Rows from block 7 of the image encoder, named by matrix and row number. Rows with one number belong to one neuron. Each number is 128 + 24 x the weight over its row's rms, rounded and kept within 0 to 255. All counts start at 0. Numbers have three digits each. After the name is the row's rms in percent of the matrix's.
# fc1: MLP up (encoder.blocks.7.mlp.fc1.weight, 768x192), inputs 0-63
# fc2: MLP down (encoder.blocks.7.mlp.fc2.weight, 192x768, transposed), outputs 0-63
fc1.645 100:126151120124114117154090123152115143120123088150130090110153113125145166121149097142136116116149124151165150134138098111161105134111109148160109099121116182166130131110109134110085104170134130
fc2.645 096:153141126121095118161119153127154174155130148191175156141176095122109101111150105137152162123123117170097142131115111149117127155082096085151115110112122128126122114133146125134095135158114117
fc1.646 110:186141130131136133134169122148105136094147102130123155128150146085113115110131155149130121164152109153142152128163125164153089088150112123212186106094147146118137119119086088132142133093119131
fc2.646 116:128083123138106121161107187131141152122132145137132114153164091145127118124112105136133134180100109127098121114128067109111138141137192162091108106144128067123130154084154129126184108130088134
fc1.647 088:095145114139191134112111155132115131118106149114151126133100111134085112125089149103175140160085124155123144123140128136190139138166111136125176115092154160143143111096141143158157139155147087
fc2.647 091:133061105162173156145132162141105142140139111129138153104175134129176133102134148135165064128110106103117134131131131164104128119149147122091120100138102138080102127111181120110135132105077132
fc1.648 090:088134110147111133114136149125144094132088149123195136135110150083120123178110152124118164091117110134126131116159180096133158163090108171108137149100130095152091083124129115156125088140134152
fc2.648 084:115106127121144150161146103126126116135132147134132088113077172138130124136091137149161158135098123142129122126118116106136134099155153132138119089149173111111102127158154121133104114124128127
fc1.649 104:159134144146125116163141160162098155113153145080138134162119134131135157129146126119123137127146118083158135109056135149127126146129122137074142138111174119106126116113112124108127134140103116
fc2.649 101:119130135134113083115127116112136123128123124084109096142083149151124148113161127075141131178123166119103134117132124129158063132135139127100186107134074070105132124113158083110151082121180122
fc1.650 098:132104120138119133106165114141156109134115156113182144098100175143110132115109103142077121156142145116097126151099135155132102125153128135134099087114136129128095154106155095161094112143138137
fc2.650 100:123085103099129094100140082130131095165144140130088171121122140098190115131115126114137153126147105166100151127138100142104105098106146109112150145154130175129133132143126140089137085145086132
fc1.651 091:113141137155109139100124146156102125135103121125166094111105102136097134142108138115114106153067151157149152079134144118165125121158135148095128162140088177116073144138109130134123120195157098
fc2.651 098:120139114121145108106130148130046116166137136146096126126114116100118105100114094109108134108092123144115144119099125131151109119139127136095148100162122126149157096120122138119128134116126134
fc1.652 096:115126131160125120122118103132133118102126140151106184176141157126142133116129138122083161112139105102125146132144136078106117141112150136090104089131149124132144139133137099104117141083142148
fc2.652 098:138088115116114127114117128116103087124107139136144147086133107105175150103126145116118089092151154137073093155090110129154141115131094117140140161140140104156145114135173113136119184159100128
fc1.653 104:136128135148115122169154148160157152127113140144109098086117112135099176131121132136124157134144135139136092149129151130117072134143151163137137116070078132154081151111105143113161109113113127
fc2.653 100:131108122125165096104163074174165121115183168134121090119080126152151137085163096140098121159138147150146128094157098147143160123160082128123189124145111134106099150155136115116158122153150160
fc1.654 093:108115126145127141098139136100133128163147144179166133160157115178102091134113118150089124102114120153165130148132113113158170098094064180115102088147170111156134127136141115126101129107142130
fc2.654 105:178158135082111118116134137167140120113121147109102105120144124114105105123098118107074098101108145146150130131151115139143142161112158129165143097098137099152174134140114153185184118126118076
fc1.655 094:086157117115117102073146133137134155143121112145155128139115112108110106143103136117161111115109164172142148117116135137159142122083119152168150126099118089131108161130143090136135091134108137
fc2.655 085:156093106161158136085119181086143148124127130174141157139137160109087134132126092096119117118131113128132139133129146170125127133137148098099135103107140156144108118141089134106117129152116099
fc1.656 092:130163114126110105137138147113111122133105082082113132109144196114098162089104159121134106112138149145145148101123159127138093126130122137119107157118111172158131135131135120113108152093172131
fc2.656 098:101137169152183100148142130097138175116111077153114135148112143160164165122173166155144107133121177142130103107089154104125155145123154095125109138128111130112100137116138129153126182099114145
fc1.657 093:121138117108099122131115118107134158111126118094140200099145112179153099140132123184140118139147115145132144152154136152124122133078136118133141113119089151114114181100130123139109163107105121
fc2.657 100:154090106122133125171186158137137127095125155153127109162126167142103083069135135156132149129112116103170161118127115097155091128114149169135117167170137112112119109135167150146134103128100153
fc1.658 088:122148093138132129168122120083126121122076111127045148123111118104120144112103072078155120094153094124129161094135120110151131152130131133127090113160134153131131127129117118129099134100153122
fc2.658 091:127148165135159147106105134152138113080090164145122156145123115109131095119136131152135098141132132159164142131085118148134114174156140121160104136141112143099104122076145117151157146112119106
fc1.659 097:119171149101140160145104105099142158141085150133156119145118104135093145142116090115088116166098137131119121102117136123077123160177110142103138118121166152187132148105159126141162124171142152
fc2.659 090:137144105138126129090147138115132091116127133104101126126127154153092105134076159119157080118151126107147079121138103156130174140155141161138119138059181079131132179116147114112103071154091142
fc1.660 109:112151169093136136124118156152132167098162146128127126149137135126155165108118151141151091139148136129134106126124147139143127157135131106172150134097147057110120132126124137117123128115155153
fc2.660 106:129131160084165131101169107109147147149128078076104139120120105118129159128157138114122134127138123125136137162078162117136140174129130120149123159155156099142134090166137117141170106079088133
fc1.661 105:148130121115179150141167168114117146101141140136140120112140115148119137110153176110161137176134118153112136141108096173126156144089136154120131152183154131077131138103146153138179139155112151
fc2.661 120:126130125115088132114129162145147104159154158132154127105129125147171119145119099158130136130129127165141134153142124132132122130123133113111116093175134098143163156145118122133060161132095137
fc1.662 109:127120152121102127162148155139122104079120121140167147133125133139129127165144133149091139135103155085131118139146160071062123143136120110133126172167136128153129150136098074096143148141143101
fc2.662 111:154146104140163167078114147130110113149118143173130130149119130155138156160114149140106127117167173132155128128174115073147103128124096109145160135134159120100146150131088120109124127116149152
fc1.663 102:099117112137156094113126122106127133137116096122131128139111140130138164156131119132076101162131199108085152148098126109089164111069107097107172159131171104118136142110127112131134114113118163
fc2.663 099:113167153131106163134124148136098104110111110105127113142140116088127121143151114128116097120133104120123097185114072104127149153126118161136116096131143135135121134130140132164095163068114159
fc1.664 086:152137087082139169146134151146096120150088119115108105138089173135163160114146141110127124128165087120168168113159148159103103126108095114131159068147162160118155112128119135100143132121159108
fc2.664 092:131139099166146088159140152116099122119114097122176150130143145116105131165169166104137091115100130105108132170105110085152149153148135154131131157137135127140144112171111115124140153148142147
fc1.665 094:136171141141136107083155112140106136129105118146089076093151171139114137082113119099076127182134131138148118098106107154135154134164107124150154144154138138165118130117124115137119108161116160
fc2.665 095:118125115150127088101127145076106138108116143108097146150112144127191158060084123140107105162159166149144100149115117111154143114093144134103129122135094124132155154115154136168094138126135138
fc1.666 109:085167151124150161141123093124137153123134125142140175126125105149110111133177100123119151118121149165137125126169162146157112119131082136109152107128124135097160140116121109142167109168102122
fc2.666 116:126160131143159135125124122115135135166135114105098123098117128185143118122076085130132144107094138117154126069135105122130117081123122121148115138124150113152129115134092116104154107101148067
fc1.667 099:118135132095100096127184118132160133164099122134134141124162131095163129146138142110146124109122186132141132109073140155107109157074145141137151130140125086118112098158080125111124161130071124
fc2.667 102:133124109097124187115104112129125105112107105155089122119159145077126148161142150170124107115132173136107103114144112144136162105134123164182108099122124123144145150144124154116123102147131139
fc1.668 099:134103143107130106146169138097127141108134106103137147119151104165143127148134068104145122164156118120168154088133115106102173137141120131158111105179150119126144128139171140098162109142093127
fc2.668 108:117120099134119158060156110133154111139104132117128157147109127104149116135133106138133128116125094111146120183150085160152143150094174160140130142113143131160163093170096151148118154154135126
fc1.669 105:137116165157123158113131148174112144133144118055136093168162156174098114172125108117110095123137143065181107084115087104105122132165083144138124142130116149158108138111147115117095114141102118
fc2.669 098:144149135127116066109116112141135116133091119150107134127097120080132154128159135140157138132107119130085149154137121133135132116134163130124139118140144123143142128118100142118113160151130088
fc1.670 082:135143193101182124133170093073130125132128102135121125143104140110176146128134170155117141147122138145138102138133115200148100134154117141107138145125152122144127128108130114089127122161111134
fc2.670 091:142146113143134124097105164093133125180122124129151149121110098169108151154118123130127132126143136135130106154122181164118126157105193127090132104151106153122150126150088114144093156135153131
fc1.671 103:117123086099096128121146118100136136100071139152134120127164118152127140124119100133128119159166152144090126135132125125097141041162157166167154108108152157106152149145088112126120103137159138
fc2.671 103:131099151144123074113089126113092148120113084126114147090127135128154155106129119150166121172115120113164127092113139147125115153106125135168138166121093114127193102115165125088145113116136148
fc1.672 092:118122137104121130155130126163107077131114102147111094107138120141130101113169114129120127144110137101159099110139156102170180122142084115142156153080114111122124155118160112152116139118098097
fc2.672 094:149139149137106127116167120115178152122140100187102118114110094102101181106137054089126139144159141140125147146139128112180103153098129074135131117130166155104160134105088122143090098102110144
fc1.673 105:108094130106163113098114137139175142119148141147141113138152133172101066155151146109113105107077142137127110141125098084120129133100141133126122137142126108132115144119158154119160128169101104
fc2.673 103:161060084111151137114164111082132161140089104131180118152122152124145141149139120146139120111133074110110095090158114116158087119156145105127111156119126128076111177113135154132150133090131081
fc1.674 103:189160134097109133089124126185127148149118097159150088120150152158107143141072173151105103086126098150137090135139149092122132113137120123117142119115093128153097126158109103120115139121141101
fc2.674 097:155124128161110138122175132115120119127100121124113138153151101134149143119140171132120128155123193109138107165188128143134124160159128148095125135102098128113083091109129148099163156124143123
fc1.675 097:124155142137117158146111133120130110123149131167108117146129115107124071182118107128146182142157088120120154137120111147101077101072108093157122074130173110128120147149097139144176088106123160
fc2.675 098:149106128119133146149161106140147140118139105126169148121087079134127138076126132089138125108116103154130151132106115103155134159110165158143106088128124135102101109128132128158121119111108100
fc1.676 097:131144119082155133139135117121131137117147110136104117069174156129140087124107123096084103146149158119129124139110116132133128114137127139124148118143073122159134140087131171121139133172127091
fc2.676 100:138089110140115092091142140132155130110118114147140106103135131118111129145112080106150093086088095125097143124151099093143121146113101124154147147139095181079152152092160155120131156131099112
fc1.677 103:129135109096079082161128116083186135137114131116107136103145125107117123163154116142160135181117149137144111112130131092139090106125096086096135116139117091145118108103161136114098081128137185
fc2.677 107:108142147131093103109152116143111106077124108115119102097138108146120141112111126145161080121132096161117137107139110158102146135097145143166115117147092080085106147105128168123125132107111160
fc1.678 088:098124135133102202161129101130105115116086086148133128095150066143144115108099172137158133140137149145148156129088158127149112171121155104115144164142163113134160139138100138141124110168103155
fc2.678 092:142131147106081133112155127109104127102153125164117186099140143107085158127131068093089109114120131109109163111152131112153092141096137117139153097177148149102113085142135094162139150109086142
fc1.679 097:167126105085126109111110114100137124142159110120123156124158119122149142115159136092098160146090112085109175146119143137095098143108118080147129120152117100126152070122138135125115061115108141
fc2.679 103:119072136134093115144130110152140120085137112107136127137143132173106090138131112097117155139131117136167111138087186118116101143106143160112148129154139101120171100105101115082102151138107142
fc1.680 110:102170123146171171111158131084094097083119138106157150138157114148146131099126124146120113124129143104101102123118125114130103084099110114162117122133135128128153101124118138112136108120170088
fc2.680 103:115152104110128122086090111137115145121150123155083142134103135119114146148146128124123121109137105112126134110151081086153157111125159112118143173139108133124143127138110146125105103138152132
fc1.681 099:125189136159126114122153164127154098088181125113144115129151127121109110119143117138111142113157147117119171134118107114155132150089113189099109119128124156142093107155119143139137160147117127
fc2.681 100:144105166098130122111138166127101154153131124097133124107092120154196101064150107099127156148104103184138117127142117102100146140112153108102133112120161094097151117153096147128121136123145122
fc1.682 102:113124106126119185112131137115137111100118085115103110130100147106115148107113129098113136126123134114150127128067143161177062104118137138120103160142129114128151157156137112103133120125114119
fc2.682 105:163143134123114109227195076087119130139118131108130118118119181150152129125096157115122144107152148139128128133140112123120087116138125152146106114093128128113162111087121117125127168136137148
fc1.683 086:137106136107166164126087119104174114128110155134167124135100188165123127139147119130150114108115144170122126117153128161124098121119149141094091135119141136094109151150147161113122120122155105
fc2.683 089:137118129130094122103122100095130122139121173094134144162123088143121149154117119119125167106150103124115136143178128090158130107163168147128111141103108108123148094120123148128105163167137182
fc1.684 103:137114126128115123143160141126137088108111072147130145090138118093116098107160087113131163136096105132145128156109079131172101144077117150137132129133145116140144157124146102161144122144153123
fc2.684 102:107139098120140143101126113160121128122175079145107106114159137139142135115145148110116121144127167096140075130145156147122105099108109137122129150111142143093075118171166133113130123102125127
fc1.685 120:152141100092152122099147153118148105119105110109136121136128109128140125192117128116146105136183106151120128133145108078119133112172111165142138070104084102131102105124132138111155096114166084
fc2.685 106:127139153120122139118109140120140135135115149124144116149126158104139137132130096138098114114138097146141136160160156140126137151147092150129155157131111104126139114102070107092113082145127129
fc1.686 113:148110176124133129131144154109107155108155121117136113103155127128131154118116098099109149112172123157198109084137157138151158180141183170113113146108159159154106113100106126177120106134131200
fc2.686 104:153133117132162110116086146142159143119140169155136136113149153114131091147099126150090151120130088112141108163154091143089113156121084170143153130130113131099128126150109097107130094136120106
fc1.687 097:148153106131143099140166163156113084102098114134128112147119135143109147136120129128094095108120108158155148156155134144150144133137120084146154107112135161113137147130099109084140112163133098
fc2.687 094:115114130080084118130137150166144123114133085146100132179146122108118133141162171184145105135156115141155148168135087146089098128094127136140125104107114161135147137146131130146133117084096084
fc1.688 090:170122131158110124091087136085145121153117118143118113113152145130172154136116102112105125130133102127116161130102133128145119124079129142130150107116164171133096122123181103086110143121155121
fc2.688 093:068097119138091135102150157147146175165146139075098110101117129135140170138110134103150137143108153131156146136101121137117125151131099139134133144099113067139154154105102139111133104155152130
fc1.689 084:113117117132147109117152120069136139148125167155126082153130147092112164149134119108113133154098146142157128131104131115157126124119151129102077140163093115098143130092111115110205156116137158
fc2.689 085:077174164112184134134095150137104164114107105085140122109105149157113159127124118135132142149103097088100097084146097151143146102133156121135135069124156089135130146146131122105147155113099178
fc1.690 100:117126111159137141139115123146150149142118135173158120071151100114081102081127115128095137149071132111105170119134129136110147157121145141155145084107114069165143162127106070112166135078105168
fc2.690 096:151134112126165110109123123114138103134099140141145101111119128109138157104119090154132118154136150147149118160169116073128104131104129118087135132140126106111062122109142143163131120154099170
fc1.691 102:152127143132125152129104134128103111140126091115150142158097136139143142145117142144079141068139155138090145139171104177120114100134138142104129107110138148137123142169184102095121143084150133
fc2.691 102:140134178165121060102151152155140126082099123116127059168132123157132151116139111088201128114118101131122141128140127094150140159123118107173093141127104143136127140151086105150118126135117128
fc1.692 095:173116113119170133091113114121114097137148127087147115130122125125126126134143139149165137138099107126111096136070121124152108110128141151108134140144117122166132137144181096106126110128133154
fc2.692 081:116127074142132093129166136122174155082135147119132132120151164099158081126144164148107155154134120105164130164149103129143138160123111131112118128143108116164136144145121103120148146122093135
fc1.693 092:175136148136144128111088130086147135135131116135154121169086109113123107126152110147131102159097139139110157113146111126099115138114111149116119140130180123116177156109116160111110141112116076
fc2.693 101:140148143131158136137158117125146139085129117068090120180148048096113110143105159105107143120147122104129117114134123121130162119117120124115159170119095113148135159159168111127143091134116174
fc1.694 104:143091151135137143186142134125111125079106123166150083145141092141127108159156145094110131139129126137131132112129120121183067139133110142118168130113123123120083136119096128162152113143098112
fc2.694 106:152152135146132120141139133089139114140138128148109108073118125078155055134123101116112115109102139185109151147121137128105113170073096137147111122118156102152144115097124146144123122108145136
fc1.695 096:142102128111138138137102110095154160165134151153119139101134123129116123156118162139124145124104143120130149164116155132126143117164143194111137159126125181125146141150188123150173150126154105
fc2.695 100:144110112070119085130138092100110103072124128118153163131159134167123109079120179160146119124163097131126154165149182127139127152131153118179154103098154113161123116115132112185110127176112136
fc1.696 103:110119133135131086087129162109167151101113102086151117120111107112117060120133130147114148132134161121143131148137149159125143109095106107095104137157100101132133115138150131159127124124139154
fc2.696 103:102116128122150117117187075133131120155124111151109135115177161123121126168071115131114128084130161156095096133127158149122151147108085162159124125096133071104122160156155168140146164149135153
fc1.697 092:145145113106150134114128153111118083142105154081147094160106166178127103114141114106145115133114073143159161134134142146105122112083116123156144120123096130130117102091141129126158119131095180
fc2.697 095:113106121122156121095152161166118145138126165108116131133121129149142108115137117090129124117091162147071155144128155113166128089147132110087101127150084162101115135131162121137142115113140118
fc1.698 103:138136157107091172144131134143145126146102114121123129109113155138149126145135101128128130106092156111118154125102146149155127142108174133156100132106160111126132126069154138144138100120149147
fc2.698 100:140095138106134158118151161121094167127134125139162135162127095132093168141120165114111147141128128134147166173135136157127101095136135104111112170144131147167102120143104104174118149147174127
fc1.699 110:134134144131136084160103125138098128103097126134164149081129106148120163111133073134135167163103112165189108110131116115148143187147118089173107109135114141104083131103137136118138138128166128
fc2.699 109:120182160151103120119145140163118141146174147111161125144170116159144166158159157157088150134096141088105156100155180154103084131135149110046149130152143111164117128145076118135106124098138147
fc1.700 105:124096059122146145156115130102169119126161140104155127133171121129126138125166117141110122145127160118122130167116128119153125106182084137146123131182156119171152134133149118143141106128133140
fc2.700 101:137122147101093128159109121137125111143101174165154128119135134122126132093082164148091105176115082126130152119112118139104143146107110127112144115150141144115185147124149154187134148133089103
fc1.701 102:130150096109125123132118152124149097156103154143128139108131146128117134109124190142136146163110125120124122141121133113121126124158085122079127081144177148140153110146115146133180145129091083
fc2.701 097:109112118172137093150091136127153157151104173114144143118139155152147162137171123100070105102102160165071121125118147142109135124106112171084116136157120114132145163165096154111106125115124133
fc1.702 103:155179107083146099132119143119159135117111111104094163148157128125123130156158105082149108138127110141163155123133172088150100156133111103140117180116151122137143106118116132152135095135171127
fc2.702 096:080149133119116122135168100087109099128144091148151105122096118050108098068159144143147100128086127146114148155141119138125103121081082089148121147087129154114160132111136149121110131103168140
fc1.703 102:128121154100136100140154108136108187163143130102159164102110123109098132160169137097098075136087140110118118084154132090131171124140111135093112114140093108098145115161142168134144117118088144
fc2.703 091:158149195134165124132130119159146146134126094124077135135146120107119114119120146153121135152126119118135166142132125130166110132099091181105078102119139172165122145113154145157111076158131130
fc1.704 103:133148116112138188115144139197100111162135107108097105193130121126130159068166095115116110119136140097116135142161147093143149043135136119159186118146148133111172115120170121138101161109094149
fc2.704 096:129133133139121101141105133148137120106153106107129118148146079105133147113131138098140099166135096111127152126175102131134150156128164129137121100121068153142158120153112131133166187135104158
fc1.705 090:157098120101167118134109103137118154094112143115140147149162130110091109097109163140169142129112090149108141104136109149116158098109157133119108076155155121110117130103138161154165124107134100
fc2.705 101:113075124108060136128120089115135124131149145145143138103097123131104103140131138126124117138153178147154108109139158087102107103100133112115117122141136143163149114132134079124121096094117144
fc1.706 085:134116121151131080120145060199126076145144127082108074139113107108102103112116123123170128164098124128161149124142144120112133138105124153158119131144087137125140122198146109125164096119111116
fc2.706 102:128129135134137152103130108125084130148114115108123141127108159119066127154103115102133131124118159127120157171124106101120141099122097119164116128092132113121123123097092107088121058160108139
fc1.707 105:179164153140179108104153125135125119087102151124121132129092140151143117130184171131122148131115142108094102130143167101154133218136136139134131153111113152059122138109126119105155154126137129
fc2.707 106:122170126153118096136139139152088165141098102124103116067154100123155134137138129115149141141152114124117113093139162093106075093146170132116135137138095178163126124128094110120143129135141137
fc1.708 098:155104104162107124135146136122146143097096105067132140143183096133096157131123152136165131074099129140127126142160092111122135159100205099138127111157110101136142125140123159104068116127133111
fc2.708 107:131136165109101110141128145177140083104104149121133170119143162142110198159087141104108131102138146104117101136085132187111166117130129127107129132153148138144149124124115134149148086127186089
fc1.709 089:112156113102134135102140126084135120131110201115095147158141098156119156165124098106088123149110113142093101115123139098138096171133074135147092105164123124176168165098125157114122123105155142
fc2.709 093:106171154125117110141107150139115126127110085136092113165153151082153142092119119130169149106075127135168115158115158154090120125122191115136145157105120118141146123150160122170165198158125141
fc1.710 087:132149125160150104148122138095099133168111173143142142105138136113131149129148158099129166171079154100120115105144121158109149121129146113158100132132136121122105147145137088095113170067129119
fc2.710 082:174119105131149151137097098106126154154148104128073132106135095125132126134123141146150132115137126159149148153128112093139135148153106108115127168105142138163140191120114107124147153149126111
fc1.711 104:144130091107089122177101094133139168105113082134150132141165149093123158102141127118146137109090113185125152130129155133147092115140115120088160122093108108139125126139134081155096123106139126
fc2.711 106:158109095138124138148141128101144111123154112150097139092184178124136152123134154128077150111158104158156110155129055161141158166166110131162126146127135130078123120115088148063107184113134106
fc1.712 103:141117137187174100131128130124136142123072107104094143144136149132116150142118127067126130132149129137107128145114094080097101110142150118086129085143100155138153117127160138107151135143141112
fc2.712 101:167121195118187168145146121137098158112174140132068134153139084155122173145149117088111108120149116129143122140084142114165147115136190104143124126149127150100143110167128128158157125116124142
fc1.713 100:127146159132097134157144125114154089129102162106084118150146113152093181114139136121141147127164088121149129123134123146130109127140103110103114139145150146131071154161110123149147140090086135
fc2.713 103:119109160148124117172122160138155130119178115117126094091124079118164101120078099139123094146130131162124111094094115124104156146130164162092122133136172101130122135122107137115152137113089085
fc1.714 107:148148137119138109090162118159170121132105125130193122128119126129147126130124161135158084100109135106134092127104100114072122117132100134130107107139144135175107128122194075113105146143096145
fc2.714 098:129136131079114103115184141103131093132118148144119100115145122135092133161138096150143121153100109121121143156108150135131135102165109138083154132144096144098120125109145136122122140079140106
fc1.715 109:148110159118126129130107139135102124116138104088123122114129112124126132193152125122110139104121160121093133118138112119098128128151105140129122145140108133156161123109143117085133102176071109
fc2.715 106:131149132144123138146086114147105169136109183159139112074135158157130140111106081141124122153103147144113103120092115138115123112090182101176168078133153160142131088166169093103124124149163085
fc1.716 099:088126118123111108117130084125155132122120136105158111110116115104150122071151122071142094111083120106141114131156108131127165095122156126098158139075150126164135090128142144112136094171130109
fc2.716 099:144119126138129108150142127082162151108146161144144139116126150144144149124124134097136119157115155139096113166117116137084076113077125141186085127090111136137147138165099082127155151157130082
fc1.717 098:114081144136139107123132125154096156147170137143096167104142196150143099125110150092128137135146078143167082112129121172150104144134080118086112143166134151105058137134131080124100102134104140
fc2.717 098:101128141153143087137105102129122103123151151094138183132134125110157165129118106145202141090151159108120130126124104168141128117135133127142142149135137112141128104124108124116102122123107106
fc1.718 094:121108113142137143126158148146122143140071122130124160131140140126123105143138111061083103141103112122145116159129157068147144118141123125139143130121093082134083151154107140128116113111102154
fc2.718 101:109119104181118107121132104120124136121083097158136158145127139113116139103144172140153126155092093190135118110164104144096179133147115133118059133102119107102133096152137133137114136136178093
fc1.719 088:139152139138130156110126093111136117114106144142156152109150134125155166178124152084136125140150136146149130088114103124124117147096102141097105083149140127125170140147147148127146101131115149
fc2.719 089:154108152108146156119121084145138158184105115123092122128127093092119113133116111144099073130131128126141158163093142137140115136080119127132142120122135091163136159157151097148135121108104105
fc1.720 105:125138110157196126117094150134079083101139134145097182168129157150149133101105134176120097138096125132145113110056104103081149151123107152130116155103120070157137148090151092133122143112103135
fc2.720 101:142070121119119121153124159154153109126102170101098111130139139156151100101129097079115098088148131158133087140166146140135114132161091105093112111142128138108146123124107122113126091114117110
fc1.721 098:187144143094125183131157111136121135159111116157172084116159142163122138135095170083116160105153139120180156102107118091151169139154117110130145110128177108103169118079142128155139157158149113
fc2.721 100:163109160122137156176123061139119135094124120125060144129134132110126144164129135139138109132148162125159135144161171132122099084080080164113116081122104178155095111122127136136120100117114103
fc1.722 084:125108126126099127141144152145109164170121105104138128107151139146124148129075137127136139143090145146095146114136083091134137112133121087121124098095168114111090164122125115084184107153141124
fc2.722 088:115119146086173106108115107175136148126119153122140088116143110103106061128151132104105104120154158153068078072153122121116090090128132119075116154133091076119116140111174162126107150149144148
fc1.723 097:114143140149139158140088105104126113119140162101143119131107104153133136147165097121089147130091116148089112129180137125156106137140131104110125135127133158072128131108100137131148146076127131
fc2.723 095:079118152129103117163104136137100130108131115129145097124138156129125122119121144141146097156136125123114136149140139135113153115158160113149154135129102102122135149108115091123115119116163129
fc1.724 103:147100104152123130145129125136174161105121136082163184117126136171090110125160142152133106096129145099111100115094147101118121149191133100105124167152129127110170122166146116118120142129167099
fc2.724 100:132140165097129133115131153086145094161094094136157096162104154132113166160123145099122131101120148150157096121143135114132145142120144091104100118115152127178128158102145104124133078094138108
fc1.725 092:122140142138106122082147096120106116113174086123165150103136112109167118113159120123145122143114108135092102089137138181110152146128080108138132131136100096108130136109149089093095135160106154
fc2.725 093:124088132133154165167148124151144122145139152129141109121118114154115140102138138129117123181171142099103127105135116147137112163100175146140087142123135126089155094127142115139137135091089123
fc1.726 094:164166097159175134103138087103125115070132120139108095126159152159130098096100139087119147130117148073139139111128124139088184146117171107138115145126126143123150128124155106096115110119146155
fc2.726 098:184144142106113091135126147141147108161123147159153083084124124154122117141160141150125155157135100120144160089157106112109090142130120137144120097141145093134163181127131113084118099127128112
fc1.727 101:179140133137081123154120131134190155127114139132131124108098191135120137130168154132090119144106091157163141133114087162127139141108144125147191098114070143100162121113133136108145147134129124
fc2.727 098:088137163105105131135157125111127137139087163088167089129166117105147136136139109088110127140156153089146065106097156121084126136145128154132148149084103147117115140100163141117148095127080115
fc1.728 103:108142138138196162109129176154145164109128082123181138145155115113094090118142111142086127108099161144144160140125117144139141115132137141143156128083122119084158137118118113101149141161101105
fc2.728 098:166137110135107124121133126126121150135112117154150109133126106131129139119103154113147144103162141133129139125094106120117169118140155154143108125126124089152166099093163125128158148137158062
fc1.729 104:145126124120108120120128157090127146127138115155114148139138143129119133146157133121134122102155115141161143135128083102116111135114120095130118138094147129105118143140155157128165138168151117
fc2.729 102:144156129129136149111132116166160114112166176122126134100157168117090123128141119124116105126114164140122149154142117159132109097136181134127083138149136149133154156153120148125153115120113105
fc1.730 095:112148164138107140097095111117113111152106149116112123134108140119100155176104141121155045103129096098133142122144147107148092182147118148138151146134137142101130139163136089159104092098088139
fc2.730 093:091145088136129177140141079149102099139157105109103158108139204126144107066120140119143138147112104114158149131179156122119176124118122162134126131132106096141124123133098151109121141135068175
fc1.731 108:143080108166117144114158064145138136136118127139117130137153138118119113162171144094117145128089103139120133118126128138168185144155143106132187100124100097121105102169119118135095135130108125
fc2.731 102:136182087089137107162118155175133136111071124133111150143145134080112115113149175146108077161092095130153126135124139131122176149139153144127076133128103110129144175164078120146137119131139102
fc1.732 107:110131138145134170125112153117111100088137115143149174165133151094145122085129139162118090116084161113105136212137130131125149129149130143156147144089176170143133134117161151096093127107114135
fc2.732 114:088150100095178110112118132141144136133120136131135119123098129117126136103145085123124142181129125143126116085128088091127130152154145115127141109106131165156139125143096167157173107108185131
fc1.733 095:123157111124084075142134147142150139168125158102161155140130101152134126142133104119147108119148117131194094107140133135067121114148079108145123130146125127109168106134121119131160137110120081
fc2.733 106:120109147153142090158144120117106096120099100110139123116130155155123114128132159137087128141112156110090117116143113169107165101113127146160119156115133147171079095138109128102132125199120165
fc1.734 109:159122113144139129191151139147117089112096141143145084150123132128132113100159125145099161105083152200186096150145148158191148141131128077121155125126103075133149125107120111117153156130173121
fc2.734 101:134109092090117097114129150144129140113150109153125110126091135126124179142126095130131135138082143112138155092111112108080193118086128112087113083138144127167125136125133107121127171128112093
fc1.735 102:140105159141138121139105111138128126130111173086083116138155118133134120101149160126140132124135119151154116128097177098125119130132162163133147141113095118086168149101118129132156105101103120
fc2.735 114:132087076142143113123112088122103165112103103135149102164119158118084146181119117137129113126152132125133111121140107149141162121142164150131129117157171160122123118169174158114144150119153142
fc1.736 116:124135128158121173116126130074144109095162147121140110116129103151109104134150129168100150139150114122141111126056178117130130122121098141121133132141116132140136182173125059146121109137122103
fc2.736 124:079161124154169104127148118111140155122138130150141152140115101126134123160110125127093142129108108136148131147130137118111085104156137114097153132106152147129195139130118120109103124113143103
fc1.737 099:113158147140156151144161141129139117106099132098108068171136131126113156078102149121158114132105157153147088185125124120072144134138133129175129113156133149164111116181175093128108123103107153
fc2.737 100:134100134096137101105110075126131117133123106158117102117151101117130177104178128135129141145118140100170153109123108162123098142113144173134125150164112133139142118154110126122102134092110125
fc1.738 128:116136111145148114146126102138131135128101143113170116133129137102116139095118173140125126172172109133093123104108124138117138148118136074165169175106109134139176157096113149156102143124131167
fc2.738 132:128117094108114159131175108139138093131091068126153166122117116109130131159127144128114125131143147138152085147085135098145137151127140159106160121115133147117089136149138141096054131107128081
fc1.739 107:125120109176128116132101150176174103104151166137122130128150100111109114106116106157115133132102182136107147151114127132129148111115125099131152055113136073128144116102149136162178127125154127
fc2.739 098:142165130174183090121142100145193135131137065132130102157103101111135124140116144129124152112127176111128122118124154092100108103117145122118088123176120112124092094154158123125164143100101086
fc1.740 097:173114124137123134161112107131122092113128110163100138154148107180128113143113097172131109147089131136124113133096121135125105149164107110146133133116109125165135129130096103110100170109150148
fc2.740 094:161142207122137147147137135111143101104080155141113145140107136120128137108156134094137141150163105096119166115152132142142131143093086114108086144117136129111116126144133151174068106125138127
fc1.741 106:115155127121101127113126109159102168136115053117137155140123149130146109149097199114094094158127127119180137143117156152132126161109140146118151149090156146130147139126147147127146130098079111
fc2.741 108:123147142156138096105135114178097125108136147123152149141112148089084128096124105106145128171124096153113117122086153133127122122133152119086139121129113133103129071107109111139146108102135146
fc1.742 092:110188134111162134108156159113139166080114125120131127116110104117121183097148121130127129139117179122190108113094106078139095162111134119159127122137134172159101142108144128080147146180142073
fc2.742 099:147133108146120174119107125123132114125134119122084146081122134168134108096148168144169103150099165105149079096126102115116127119148157144164138110119129151144122119111134123092137131104135137